Rows from block 12 of a small image classifier, named by matrix and row number. Rows with one number belong to one channel. Each number is 500 + 25 x the weight over its row's rms, rounded and kept within 0 to 999. All counts start at 0. Numbers have three digits each.
After each channel's rows are labels from the 100 images, of 14976, where the channel reaches its highest value: "responds to" is what is common among them. Only what is clearly more common there than usual is listed. The data: made-up road signs on poles. In brackets: how many of the 100.
# convs1: 3x3 conv, stride 2 (model.blocks.12.convs.1.weight, 384x384x3x3, each kernel summed), inputs 192-383
# convs2: expand pointwise conv (model.blocks.12.convs.2.weight, 1536x384x1x1, transposed), outputs 192-383

convs1.224:527491506518496507480487501518482491529512521523512504512497541530466512501495481497535485526477470487533472473514524493460475504453489490527523556467435516512546503468524471497497450504485478507526507481497494493467523543465523458522508480488491487491570506531539498457497468455499475476526464477538487478467538509457467510505478488500481532537488535512510537488487481539501499531484523530535471552483483491440477468552472497483542543518543497509486530507522509518484504496498523499509474491507506524499512506525456482462533570455450499475525503461507509538522503487492470486
convs2.224:461534491487483487470488474512498470505478523533488496523533532536491492528499510507568494467494528511517522519452522528479511493525488501496515462519479547542440524499497499494482511517498467461532470490536481552483529514498520504492470481492524506487501535495487488501475431461501478484503489502518509554496490525516470486498455516526473485527511502517505476498524522513520489500471506521520487510501501491552520497465489474500492502478546514509534460507471521497494468526532516494497499503513479491493438519458549511466457489491479485500502535528542520525513501513489498479
responds to: hexagon sign (54); 70 (32); % (28)

convs1.353:498500499462495479487490523470467499479520491495518520481525538480500512483500450507491470537482487475548562475506486507448492470515507491452508521476480542482491533506505503500496499535526529459470516498536468447509530500523477478506537480499493536478451516537527500464450516463529486509512529439541502506497525509523497517523458485513522458487457523476484451456519511520529533512491501499499485490516467523507486553522516527483474527450528510493456505533503494504469489479474436516462493508533500509489489534454463499510461453502517529456510516504442533513457487509492476517
convs2.353:517477514490500492478505513513512505487480483509480508505498482458472496512507465502487525521520481551522477490479497496460505528478527497489514496492494465477513494495509510484504520538483483509507546527544501503528462487503486543522529496488506519515543521534494534537494512481517537569506527520487504472470527465482527462500520503488529461494517521462529498509490529508520501517516552495510485505490478507533481469487502499510501525463546490515505530467525437464505489515498478491543490499493464513523536494483503514558468526526471517519474503519525496520474472481544485478
responds to: 30 (85); pentagon sign (47)

convs1.237:499489509498482491504492501497522490502506494461569492526481518492522484541493509491494480502520523493523483510523528469493518529474463490486515507506535501538478490418500515527498526524475502508505528517481528508495503509543539465524522514464491509505463504491469476448488509503492524505485460519510460445517505494535479516493504497513492477493505537545500521481472532508478477558514497500532510480440480516537501478514448481521529494469536535470477503537518488509508489504487494459503516531478514509508509513478474533508527485483513510475492524541463508561501499506493501490
convs2.237:476480505506520519531497489464513461516461500478492473493502564509467485501506515515485502517495548485478511528473475486541515503502490543470488491505525536520441492496489512484546505527504462477488507514478510443481493481540485497495512505533491509540535462502476507500481455448503505431554490499484471515479486483441498470524479504473539520496505474487462524525474521518530505482507474509478459474460505471476480539494495503489497525500564473526502462488468495537477500470480510535504493523473515493507498521475446494494461496517466493467477499497480499550509494471524482534
responds to: B (79); hexagon sign (44)

convs1.260:525543474488488500489486493495443504482512505500554474468521538515504499549493505491460481498461501471497509521496486488502514452491491508493481507511523504499493552433454546484491502478502488414522504493498463479526512515465504475484481512516482516529509454530499493491486495538494498463537514551487477502483456500488463507501500491522514520514541514544517472485450519479512487482490505494452509453498502511581489490516460506504492500503518503475470469528517477502540469450499517493493532471523527504537503464481518498490511509502470468497463487532503523499532477538495452471
convs2.260:553485467505521499468528525499489510534528467497466533496482518486521529502508514511493480525504495504534500509479515514497470549517456508487507530455512515531485496520476495483529497498506465496515498474478525520535511513494500462505488491534543515460541513508506502495519455458504488480468478465509472501495535504489450430469500520483475385449484488526527528493519523497509502483497491511481516465527517494534515492536504465522457484467527484533481496484520495485503455480487484512531487508483496527483536516507523513495500532522504499524544493525494529551492487483534521464
responds to: H (56); 30 (44)

convs1.296:520463474480512506519472522499484497531490518504474490466525518533516499468485494495484478482532518475483492477486526531525536499479462520485517517486518448513521496467519532522492512500523467511501511505498451503457510502477498537475490511529500502503568464456483468543463517475499488523529513502475533489480462517475507515495505574491520515482487499470493473519469475473530504484533482536499513488456506497448484502469494496453584480492504462511542443489472496496495493494511491524478493527423492496511485482576495490467497510465489496521513515542494463504508457550498500497
convs2.296:537503502540500507526486525494524498493502501529529481519494501507543498522474502543490443494497486489508532511532514508513517509470470516560497474518539501453539491445458536513515477527481481452456474476466466512539521540507468510502504490479495503493520552561508495513498508478491486469485507523462467540499486492520537484501488458471517512540507479476526496491434491514525506508529493530492495500526456498463482521472504478491528469495477519528505508533551484529525519541434512543507515507491491476490508486485521522501485502487482502448484523523505522481502477459522477503
responds to: 90 (97); hexagon sign (40)

convs1.309:540562513565513476488493447518504496466497498498535475483489519504454498534505509480458463507535486483498548459484467474493516491507493489538494498475443439562449471486490503500475525473509526449521518505469485497518490514489501444476499470500510505481486512542474496498525465512482493517511456506517485480517453506520509501534502495467505471501450499524486461475454493493523465479475530510472531522496497549503538476537517492483526490480462459523491468455495496518494474496460484504491524478521508486469527556535493544491503520543456489519486493553467516502475526520504528519
convs2.309:503475500512495519500530456491529518500528452445421519513475527495503466495490503499498512475520511519517510531465493548463529507515475498521519494494483531501514527487479501527514488540492524492490551510476481486508491503506493508496491526495545477509492476487475504514504474484518497520551506483494538507501445484473515544502531498471577489484493529562537490522484508507527514555517506496557499472484537495466477482495500497510511444514514484485460508501504552500501482494511489474510497472466516504497482503513496515488560515520499499500488502484494526512526537547459506504
responds to: hexagon sign (53); arrow left (51); star (32)

convs1.347:483487486516472514487471501517515526512501475477495436524511503507494503492508515491506527520506469524489505475547460493504495502469527481502556486492523484457472480556475513493488459502499480487490506511518532533514498528523523516533539478536447477567513475467490484479510514435475490458516473506563485522502493495497529516521536511487512492484480511480498504462472529532468483509496521474499531520498486502558533475516498479467498477442518500509500486510503466509503465472501507490523485489564517516465493498551468491492472491491494440501460524469486549472523490523497485466
convs2.347:500498514482459471470481472521455497494509471490481496497473516469524491508496505466455464524518468511490524517521502482527531504483466473449472492509559484445424476506489460474508479533534490548481520503510498481512501508476547462493484529516521483437517500526472525520481510535510525470500495498516550486510493486524466487496527410546527517462491502506500498489524449478452483503497535502539468495538504532476518541486498479525529547490471481446493451472510508494442487527517469504530482481411534511483487474482497525494458513500554515538506507509494461579508489531483480510
responds to: hexagon sign (49); T (44); 70 (34)

convs1.335:496583506530485501501506476512524504479462495523525519461499519521478486492503492531483455483513533508498506483503498505517507514465504532544478538479497475547519475500524458507487503518496473488582498497459506487501539507506501512523544497482561478472518482505492505516486461511497509488471478514589518500511501498493506483551501464506495488497528479472502548485473514521527506490508476489525461535522504498446549521471513491507456489505500537536485505506489531526470523501489458506488502488491495487487487498455495521490525469542469536514478516518488539499487484510526497511
convs2.335:512553489507515482531495512497460529495435502479471520507514495508511492521481490521497508534493537487516534467541482516489509512479489476513534489514412516526506536499499512464506504522491513519489479522513486516491511501507555497500511510526507495504500543505529502506506506502519475491533475485508510490491530523509466491529505486497481537465454514516538506504500478501471536469474479518532494506516446524483507506523493543490495492496510498512516476486484526493525532521537476516482527505507510513487476494498480507501549523488494485502500532494454472475486497465497474480
responds to: purple face (52); % (32); drop (29)

convs1.146:474467506481495518466493494521541545476502477473526541501471508489504505457490488552499521514518489497489502518527510511437498526507434519500515462494483507497529508491518531516491488508492495498437499486536492519527450516490477496499471479587497505520472455514500487504486547481478494435462468488428473478490461456515528514471514523481495517505485484507492494469530488524480475517506451492497501488540483520503518526469544481524496524496529508448566491514496493527515521500490568500530542477505528492529470457508498505527464456484508523463502492495543452529505491496492522514
convs2.146:493471495510511472481534496472520483487479476479528512516485508495530542515500505486468446508479548500499474577502499528496539528462535481484482528466427487488478505494508467517533488497474487474500438504474467502520481488500560461492430482451539513497515522477515457521498561495487542487525562481473478482504488464515495511489460484523508474502475504557509510514492516515500513500543464475482485532534482494511497571512486494486497490492493516519481503461521505497510501517519508521517482487502503506497538506485502486477475478473496511543530449497530522500507567467496507525
responds to: B (79)

convs1.67:496491504453477492477501480523492506518500483514494484491487485476518504492495476563456532500509504491475551477497482455504556456486516513499543451504465478553453458497517493480510487501531515519505504497471476428541464488498494483509525448518482474484507492496467511532489503496490510449437447524561451509537469477456536507480498504527467525510533493490457522484538515493492458477484489526499500532505518496498519485538493502482480502475496514511527459487486463520508510495479499498521522525510450494465515461485465511497440515482515545500485521528522498508482495444529518485
convs2.67:501517558507503517500507518466486488492509511528490503493500547509510517501468492503536491471512468507470483449514536539508486566543495488503492468504487482516481517503496525454538568490480482510495434458499492433497473522509496525497499532511479438438515505475484517482505489505517501530477480551472487521493491495547515482527483517520473475454520523457516487529495487523546529459513486522546488497493497470490507522442505496491487448475510515465513451471509467495509480533445511507551521488529466519525491502469492452463488451463478505461489512498478538484505482439474491472
responds to: B (44); pentagon sign (43); R (40)

convs1.262:535486498492479503526494482497483484510488472475502471523476513541465518470483545454485533489570497490522491528465512471546502512501475497504481482503466453469512506479515534478507523484488488525467507526485533451458440500474505483499482496492479491483539506480465478517468510537461471529503477517518509486479494503448455508507502539512506489494459449504507463469502527533473493498502463449452461485474514506468473502519474484479530511483478492514440489459506473508506458506461480494524485513504496492541491480492498507533478442555491529485533510506514490460488497500517524490
convs2.262:532485502532523491492497502516510520476466504489512530529539505497519527498442516513499498493493523493472474484505493497507476508502466498483507479494503490479504497487539498508510479519493468497501501531503491496502493504510474517531514461497488525522541473478525491494499509488496486483468499484494508534506489487566566474454473525539482538506526509447526499472478453519514528527499481499465491466454539445501494512494506524513490474478501483505511474505478510502491494495489505496531473441472489468511497510432504483494534452483545512469481482468491512502472507464441545499
responds to: 90 (72); hexagon sign (44); % (27)

convs1.34:509484538492491479473502517482449514479488500466494479494538517480475484471497466548485473511539517456512519513441442483485502520516493564464487515521488507535508502480537522492492496489508484508453474482490462469494525523502513488466501474479473496501486445478512517497516519526482472519490480492541483525536460480500538501477469529526510500466531479529510494527480462493463529474481510516495519488466489541511514499479509514494497529497479503487503498504473526490494502539508524492518510518503525498514500520567479509490483496470494454504507491474509478522479522532486536524
convs2.34:527501474477508543528549534480516480487493523514548515486537551485518474518495510477527497504510534510505536505510504508508490495461530505523487508497488498489475487508517524487513486489474499481497470531459500461507532471518480510493505501492460489494477536465477548504456501466495464488483511511526504506496510522539495521503482493471513486459550506452492459503494501532441504455490507477468477489511445510502462467478491499502470518537516539503501501498463472487477534484482496502510508512504519512465499495475509499583489536465518483513510480502487508459503545483514515471
responds to: H (58); 50 (29)

convs1.54:481511499472487501468499517508517521552488466494502439549461482530547515512481494539460530473499519514437490449473495440497517466487467507519526477508488466526508538488503532483497489476523482515491496486564494468492487556465479498510495478477528480553498476498471516502484507528511465458490527526551500495507498475502490523487482551483513492499503497454504494489511504484513460465494499498552491514497489498510509492485518471491497490477514499489486526496538478510468513508458493515520501492554462468511506482469452485530444487478520483426505448509480480522513549479525513522
convs2.54:504491490522530494543507485516516509477411511475486502477555524526471494513488522528493527525525490513513494489502532440549488529496495521514523474479509468526471547491471516457480486466467502484481491499509505494518506495509490480494543479484491453479493544491483494537491502477504510530523511518495474463511473512490522502569525496549511504524525482475505495516477484524480497481491477522493499498454521523496513539528502456522475421475474526510561458528490471484523489520509469480467532497515540495522525483495560481491491508518467488493503482480497568507506464477454566507
responds to: B (50); E (28)

convs1.370:517518523525502492480521520505524517516505509491495508469482574564491511499487535467525465488584511526468472480497500537494493529532468485479507519497504454498516486503455508543508511515529509493520535491500438510510521497481516527506514478500477498494452507470480557499486532532504483528530447512480454475499516499528503508512507535512541520479530493464508464525456506506507466467480493523445536484488492488492490453488479488488505519530492477476475512497529495461484494500486540507535487473511488463511547526514543532494469450481515466550465535523500460519498492501541511513
convs2.370:471501509550490479542530498506521496506510489476486505494527541531483504525512513499488559498535497506513514526505453483509461515479480494505491477490505492517534477502527493512497522472526515421529494551474489519556494514525494490525521473510519496504519476525567484498508503523510461467529506528497492524519501549526493511497494560509460484487519498528495495523513502480527486466535463513489476494477505474511511476471514566532500532482487498535467477535462515464506525439495496526515511505450526500517494511491530517529564475501495456503474512479503496491496500501521506533
responds to: hexagon sign (56); 10 (30); 90 (29)

convs1.241:490510489475505512497514480512501507497510491533466522495464504502523524469479459546478501497457538512482505505482435503525461473490536499479441504498530524464469528507531490498483495486460512488520504506504487500461546464491484487511485512493474459516488488483465473512488471461484448498468482488485440504480456492520477526506530494505496482491515463512480494572481540487449525508517501501447482475458508507495468467508482481520438470505482528506524469474515505512509453486527477538523490520497515473496510500511495487511509467502501465499492486467527516495476504499512514488
convs2.241:506486505495519489488534474513475572451506486475552486486505485531489509491462489505537493482517514498487488560519473510518526531502470507457476450542492516496503485487504518535489502508487535550550466484521483539470481509478486529495507511468470494467452493456464490468438506505493470535460498464500503515510484525519507566498485482520470558578490511500522517500537495502548519496526524524475483484506488475504543543529508449511482481503496501526516465512489519452492502478515468487465487510471500482493509530543531522475514452500494479497464510530473523561529529442516488503
responds to: pentagon sign (51); 50 (42); crescent (27)

convs1.303:523553498493496473523488485499518522472477513487521428534476492491535493523519498466526543509477486490531466484505483422506500479523484468505502488522522506525532481486479515520504501549503486537499492489509505558476514481528489499510511524515491473532525523540474498527461482483477495516476545536508517509470562482500465492505514542488553513481491512452508481535515490515532491494496522520510538535487492514481477493414495476493497503504459521501487492475501462478513529475511562502469482540510507498517509526506475510533505484459477464503490489526500477449497523497481566485
convs2.303:482518508518492454488497452480538527504502508508522517513506512545504529494502491429480494482523481462534492496521441503489509508505517517526481473511536479465548538510485468444479496490537500490499522494498510463480495523495574496529494517492496548502511500498473461464477498459497511459536516499484543520516499500494522556503468535517471500505471502538500452467485484514498540509519469463521501514507474534518500504529479531474488475496514468518504456512503503511492493449501506486503489487515491479492500537520544530424511463526546528547508461500514503494512487556533464492
responds to: H (63); E (28)

convs1.252:533490507480477489454504517488518501484493503465518515544463496520494509497508522479478465456477495521507522535517488487547503559497488485484507438519495501484509519514491527516486460479482564487503517503500507505471517508477484524498522523500497454519516497461488525519484552535493504530561471494464544473519466530542523503489490541485483509511465536533519473463497498509533472517500468517458497507520495478529493516491533503484511483506476525482504501510486514484541477496447513525540516465526516499522524507494553516481489518490513540480454516476493505553459507537491497497
convs2.252:500520479508477489484507513508507493501483487480507476497476512516517541483497503512527539498488473480473457492483503515602508515527489473527505502485462522497451512502495455462517484519530542495499487490503481529499516476497484504508483479483474513497489523500512522501521513492495496509454462490469516498482522525519457497543480512467470528545501532566502563501489509516471466468500493467457476496484540487485497506469493509519492496462501545504497502518491483493504471522500523524505502512515484487509523503508512493470511490480474444486488489482463480517518533475477487539
responds to: 90 (77); hexagon sign (47)

convs1.65:530498485471473515471521434509467523507483510475494497506498473522486494545526499525495503497485482518461502485548455486488500525482519481477505479472475461490488476531517495475500479479488487532514494513509479531523486520467506510522556487503465469534493527435505484460505492480512487513494510455455502489487506495456501452506446462523480543489505476539478491446562525541505498480508479508520489508531476527499547471494521474443494511512487474496500516504510521497492490480461549503499496456511458464503517482535463482459474453511518473506480478480494486492525482500505475472
convs2.65:501513497540489499529493530474489483500528478486486510533521511482466497496539434530474516462489476474520486509453556451518489495485502499502511481507515493546529525493518483546518536501526468489548542480554490498471490503495493520495515508457475520476526570469492518489521454535523508524476477498534486483498514511498453513500495473511446494493467497494470532504475528500549443491492511491510499472504564522482473447518503483494511435489537475474493494502483505511524511477486472492541519507477467496513483507502503490522514480543460464479494527490494478475522470486504507506
responds to: hexagon sign (66); star (62)

convs1.170:479503489521504541517501524519525477485509501511529501469497481486464498528501492529521524506416431467487489484465478493496507531472535521518495544461542488507465489481498521469508533529468473462522478487482515481484514510488487505489499503530503473505476465495490508502463436521496463488500505571561494466474501510536479504519491468519517485482545475475537492501517470476489518508477476484527468463477504468486517508451462515476447516512491491499472480470480487492501483526475492526532514510471482519469471454529475518508518465490474526460479519466556506499540498490497500448
convs2.170:520530498520486481486524506509505514492479473460530505485547526453483529498501503493471487495484522477493455488468475501504505504535492475466500510479497483516525450504530511500497498498542489540496516500515538483551455487490510503545506497505527476491459496478526532509518490444496482502497466535541468557478519506506519481543490501496466486521501550528523454498516496505471518494518480502504494510495451491481470532535493506489522513488531523526500495507527517496489491503502469513509508498522522497509512522507509462470449477483472437495518478469485526538472528510580513493
responds to: purple face (39); Z (36)

convs1.244:492507494492486546463543433504483490474499457508543483479501510569489485460529543471542522501504519480491487503505495510502518478511486494484496490459455486459489502492508475467506506490511530540485491516471488521488472502490511487495457477489516500489472529487508488509442539481550482502519508472433535512530541512492463520522488493496494508497543438448461505537473491512491565508519462499474473501519523478457496492458490504535509508466532473493522518452505455504555471512498532509508494482510470500522511485546502496496505469550466491512479509493491508494531491548484507538
convs2.244:497482487510478501520430536490495485462488484485546506514518490490536461516507499580552507513503478442532458554520439540554493513504492482469501484515513473489524498506471466479463506430459502500486516503529464488493529515510504536496524519484498463463516492531535524497535540460521478510482522498468490548478491512518472521537463492460545506534529496445486424488473475492501471505493530486460514508537508490484493485522494503515461478486538513523495486474464516518549496457524528480505518528490509505534505489549496515503484474508514502505522482469548482493539501493493487497
responds to: hexagon sign (73); 90 (65)

convs1.111:444530523522464495500513491504565511508505497514546516489462461479465502497512501462485524503590522533459526477512533479506511506493507482514538554452488491486509478506518493500548558491510497510462561506518535492525473523543544490503516479492500553445480486545538467505475529453505529489461514502478532472494519494534480533534503472492482511488510457483525522528506515499498518454507499494506506507496504527484520512482510435476487523574505522471517538501486472498517490520471492494477495516473537500514498536512468497499500497551481523480510501504466494531534521458501502510
convs2.111:523496508483521521527474505489503475490511493527572454457500525527502476530527530489545488489530535498494510508468464488483479526502515534505496448450512502510506506508472496503533483497533553536479504510511491499479512494501520435481487514497461502504502482499476495505481536482502492539570493508510492509514493517499508528509472514494452563521497500593490483448524472490548530453519496551517517488469480532503471467465507503505515498525513480504467509526505516522545487527498493487522503480532517511499504509502507499493477447490535510533495472500493509485485448507478454528
responds to: pentagon sign (60); & (41)

convs1.295:495513521472479491453479516496482486506475500447453499480487479489514502520493471482496457490446501518504466497514478504518477519509473514534496487515509492478499517418491487492487499479498442436525509517516475461486543526468484505493496499505496460497508480512517461498479522523515497488474537543437510535512463482548488492520510497526478502469509486461491495484485492507477488517487489477518480475454459451500465495470516457520516498543471502503475470524493468513493471517484483517517512494486523436535505522467478513511486500512491468513503515527494480505517481481504530503
convs2.295:472496493498516476493498509501520489515496493527496496516473528516522500520518508500479497481524490503517506502493497536528498550508483467504519494439500455495533536502498472514529520496521467540486488498481490526482461483488498510516503508484492501525473537499503470511532475480487435534506515513525527489498523509544466492488468487442508525512522501480510505468505508491580493479516471510472488521486519482503509504485500511507497538544489552510512564504473502509569498515507458497493544522520508499494451542475506516507457470444456476501481524494526498537522523515528506498
responds to: 30 (71)

convs1.40:546467509444511524490484460483496497474500514498486518520452454523496505479470469526466472498514457500476477523490480524486501482487489481464488496485463466502484511506463508465469538493465468490482416458502480547460490447503488514528529502484428495520473558490484496504503466434527495506465461481437497461557550528484527488470506480501478501505469479511471490499442462500457518539472500514456511471494515482462478466459486478510508504500495488510460491538495468496504461519495473503510525488493479481472530500511490469475510445446520512501497497456492486510502487489504518461
convs2.40:463501504484522568490478520443502472484544505488482523496499503499487518504529507485474510555518511499487502516460451482472515547503487503530502533501480459490494504495490482497480484520483500533511469482495504494483440498506501498483496509475499470491492508462531472501504510481506511534476555508471499480509483498514502554523495471483463494513503507523518484452483495494539489479447451497496514532495487511493527526511499480530506455501496492433546520501540462488512503502479464538512468497488493489513494475513534510490482497533518512482515507494514482527527475502459510513
responds to: pentagon sign (64); 70 (35)

convs1.259:472469525478512541491529472514536498527502506503501496486453491547512490493519502528530519527439491493470514469552486534484539462490480454497524475495476474528515477455479500513494480510515506549553485467486539500501471505543509491500517484438503490491490525507460464495532506522492527496473515479504502452530489522500523484539505497498520486508454542519483476494554505491535504494488511518503446518476539486467526485503547496509457481497512496524480513534471459486493528512503487497521532492546454515488490504514487497500496433478475494507472500456509490539489487459526553528
convs2.259:522524534456502445511502523503496471500483558537528478490527518481510458498512450502479503509521484470531505483457483488438523539479531488502523514484500484510511495463475507527484504504504537551508537517517519476496474485522475497481540526479480448491524481507495543505488496495504508500504542565480518486502527492545502523463475485477502572519489532479510493460480498474467487520497477495529504505498500521465486486500491502518454529442515495495513486507530470512524501472494488521496487442447466488512484534493493455534444443482491520508511522490484471545509540505526491490
responds to: B (74)

convs1.345:483525468495498474493508486513492474528466465484496521503478498523500480537484489559510478470518497488510530492495510488439487499530494484472516500482507475517503459495501526475509465481485499453500494525496487496526445478508488507492511508463479519484585440461512458505523438479511532509508500476493488503493463500474508509496492524457513481474503503489532480510504535515513520493500474481489492475505500481496479516490486489472498467490520497520501490536501499500488438512488479513489508458521490504473495477469471495474508487488520500479479508540461466492530464458497486501
convs2.345:552488483520486469505451531531487504508491530487522507533500483504519535525472520528485486524487497503540526516508488482533530455502507503490478517457515493486565476525480525517466517471496455477485490481451478467484544493504472532499515515500474492493492503516549506511506522532516532534500526536515494493494539476513543452514489497495528536507515512514460511537494499497532505494464531506505487516501508475483494540513501492502497495517521506526512487521522535565500542475519502495515530501451529499522498511493499503530526526504466478502508473536556467499522461485512499533
responds to: B (92); pentagon sign (47)

convs1.377:466503478567465521494479554513511470452504502509498554467529487482522500497472510480507453480510531486531500476479475522522525461510470517469497485519460499508513516537525498520499463495474519495486494483524473464504503510503490497495502478488480473521505439503525495508503520517505486497504473493475493521505441491474472489519485496519523518524506461493512508525464451521481476492514459493461470512483506517489458532492501473511479496505507530469503480558535523492509478465519495516518474485509493481504499478471529511487514464480493559541506482488512493520457516474492478526
convs2.377:493457481480478524528509482492501538505509510495502487472456508471559489488486514521462529505499542490525469498471503533508478557479511479487505510526523500513565445480514497483513484503499503441556480472498488517500529498507507478494536512532494481517501515514479496500543508465519470481540504506504536491490567489484505507496472490462503477521528524467537489529485492503509530476503477505516513500483555503485466496512522485501507485518483532500527526518491515526506468477447511519545523504526501495510511470513493520488516468522492550507497486497516496459547510508499498522
responds to: 90 (90)

convs1.231:562474524463496498510474500504536460526513476496552482442472531536506499450500504464483472500432506480511505468507498505522541494460491466514490507461486531445492497483477503492509486488517517456512484511497512532507484492464493502447471471429491432447494526495494502523502528451487541528489481472439488498478480492508480478485464505504530505474519496548514548492516535456459516495532495498489516498491513504462504521524517525502476497483494505534528504509497467494510487499488480481481515493527480474527505496507550494477499522477510511515489475518506486506434509468474492490
convs2.231:538507507515499422490509530495472501515511505536508469521529494540537484503459505515492494506465484504496509523499532507529520486502485535496494505469436505511481520495519519506482514492503509513524485486518503485540514463498496524505551513520461519470484495459547484468540509479506452545514489454502502513487519516524520472511460454507541523490503521488521505518542553503520511511501526474536469518510487452494524481551496473494497516497509468536541498520486506521521515552490496471468494498529519507505495493499477487469495500482493494501511456533487481499472506426510495503
responds to: 90 (95)

convs1.286:524496468470504477505498500479456500495520496466490511477524488504490491509498517461497530492494516507531534495468488481505499464444459500481512498480460447500521528479428496485492537495487508551497514520474502499477488510522529493479466504436510527477470541515473478471491522526493511480470458515542501460548522517521498485506511524501499536507497479487510447469508450475535507483459482521476507519490512497534501468452488513481503496514470483524533495469529488503474517513471453478491452534530470533551510525493508472484493463466480494467488518565520476474485495509523496474
convs2.286:492525503502501498497428442462461514505526518497507473493506503516508503519550543477469472480501466426476488478540509495461529519466523531510505512460510488516510537510488472547504469483480542512480503484499510467487540485507482508500490553492505482464510490516514499523512548468498497530509513548465522566495482509528495519460520543493488494522471482497505537496500495494553460463481501483520500491499509532508509548442495511480505521471542510496488495523513516523500514483449488509470458529521489522502468484537485525504477468515506494482496486480509511447505459482479558520
responds to: pentagon sign (53); 90 (34); white rim (27)

convs1.350:531474483508483503465511498507550457520508472501524497547495530486482486502482470491482492486439484512519491524488537470495496445468489479498473484530528477510502469484473533484495495558493518491509528535501502492506533501509473501485498505494480487520489519496504522507471501504482523506505501533483487505489521512496467494482498571471590487518473511480507496534508538528492508493493500493513538502515519494536507455493514481483511486453505488497585477514491454501526499493495516505462491500476460470503501527464506488554495487487518467529481495451485500481516503501470531500
convs2.350:525504469487501502514522486522524460497497497515570511486496501544517557489506474537481491475458501476514524530488498550542503508533511498520513521483464498504506473508494489498482475431520481530497514421522508511499497532526559488519505545480482480500495527496414513514523477513509483507519511471534503520504499494471503444484442464523509515506500510519496469493515499501534502474485564462472479482447489478499506483548497512492531533494483507513499540510511481496466516531448479462500513492472510490495496497506497525490490471496477497451479457499458499462470538478600515510
responds to: H (80); hexagon sign (47)

convs1.85:513502525485471488471492476518523549480504478537560520535516476432455495481497454524525524561527487488482561553534519463506499501542528477514528521453516485536538476511529533512518526456506532518507523498527526535485484536500531467492523501517505482449520531485495495514537507520497503463468507515521489489497510512508456534491429529509484498465461493508467503485506509511468500491502528505494496513549499513473521479534513496547518523482512500516492500530527493531475497485487508506507533456525520498510491521525462536545513473510496548451488501490487516523484541459484531490
convs2.85:533470455497479509505480486482528477500483483460535475493507500481491489526475504505521509518512516498530470472500512510533515544527506516498478501491536488493492521506474512543503513514496460492540479509505519482474507492479487503497507454504499461545462482530502506492528494494490498483535525484485512445477492484490521497513493459521523505462532494507512492493513526472537536456523470514502494490487534497483443548466498520538480541508459501485511489506480552540449502483508475517506537506497509492525500498516515569498528542517517543505500505504508548509494492481498519522
responds to: B (76); hexagon sign (42); grey rim (28)

convs1.280:486503540484466475475498514495495511473530495494496500493492472528482466517471532467590483503546492509489505502487455488503465508488495486504517508515508496472466503529513525476496532499470484499499495513523531528528501519472461523484472488484465521478527469563552530485519478519514497497513492519469481504462486508493497502453535453492518501481490506539504532502499487490525497499478474476457505489471504502506477511506483531503505463511536546470520498506477432527528504518467493499500492482517511514533480479491544495458491512453472471505472474522501507527521468503494507491
convs2.280:524487497507508540516492500469496474496501478476473497489502520501474534509478493486480526472471511531490524547485490500532445495508536525484462512518496489525546503502504527533500495479497477509536499529518507507533501506493508481482478450528527508508537490481525494498510506500481496482496489559480481526497509477403514511531484476484475474448489503477490449548478528522488558506512493521496512502501504495483482506486513485523488548499525491493522498476471516492489485495488505446505505471488530497503490525495483516517514486493518527482475473495475522512483473508503456531
responds to: 90 (77)

convs1.330:504524472533490478476496490468504530501494488498469497487456511531524465496477456536508510505472509476503551488497451504517471498465543509508547512437517493511531471490509473511518507488487470511503493470477513469480484473495504474472508482502521478537463526495525482522456545496512478529475537504482505528495480493505518534515521491523518489482543460456487454520557474468514523504521437481479492483515449479544532497494493511541491522511483539493550461512485491478537474547515517489526508511500506526492495493529516484490475478530499528453542499532539477477537552527474502484
convs2.330:492521501485529511492519454477530521514501465477526491471460497529447497488507484528538535507533453518490453469446477517526500474475547497501488503482513464557493486495464516529504519512531503507505453555531502478507454473488500497495499516518528508512462501476517512499519497494502506475459513517499476529477516462471482508519521439509528463523481451443476488511483476466513456496497480486449506514423507510517509478442480495497505491487510483502490499475509508507486469510545474537542466515533531485498474481502511485529550462534520503456494501526534487526527502519573484513
responds to: R (47); teal face (34); ring (29)

convs1.31:471490507510526508533507494480511483514521526502460479536561538495523497487491497517504541503482550515521496452518451491531493500526443512492513511530511511518502514487497530492472479471522492536502496466508526494522540440489508464522485517497505475529497508520516546553494498467469497485451494470542477500484519470475519501464503505506460525534509493487503513500527514490497467537511510508490500501505500534476477494461502516470520508469515497524502521528500499447492510500484463488447499492521486510521511482490477513541521469472480496472534511562503474483447519469530549495
convs2.31:485515484525511486544499503486452498483516501499479511504515466483551522502489518479468519491500511483529502532518481512552517478503515499481505464502537517461521519510475535479523491467494530479489456505457543477406475491484506490515511556511507454471553511499505491520541464499504495520455505474498523474474491530496480542490540494493526529524500491463499513465509500505487470476505473526524506494490472517492465472514506480508518519473487489498516517559495485523486513497500485468479459474490479488491465509505504482528497495477523502494510516517526529472487506511528457497
responds to: hexagon sign (46); 50 (43); R (38)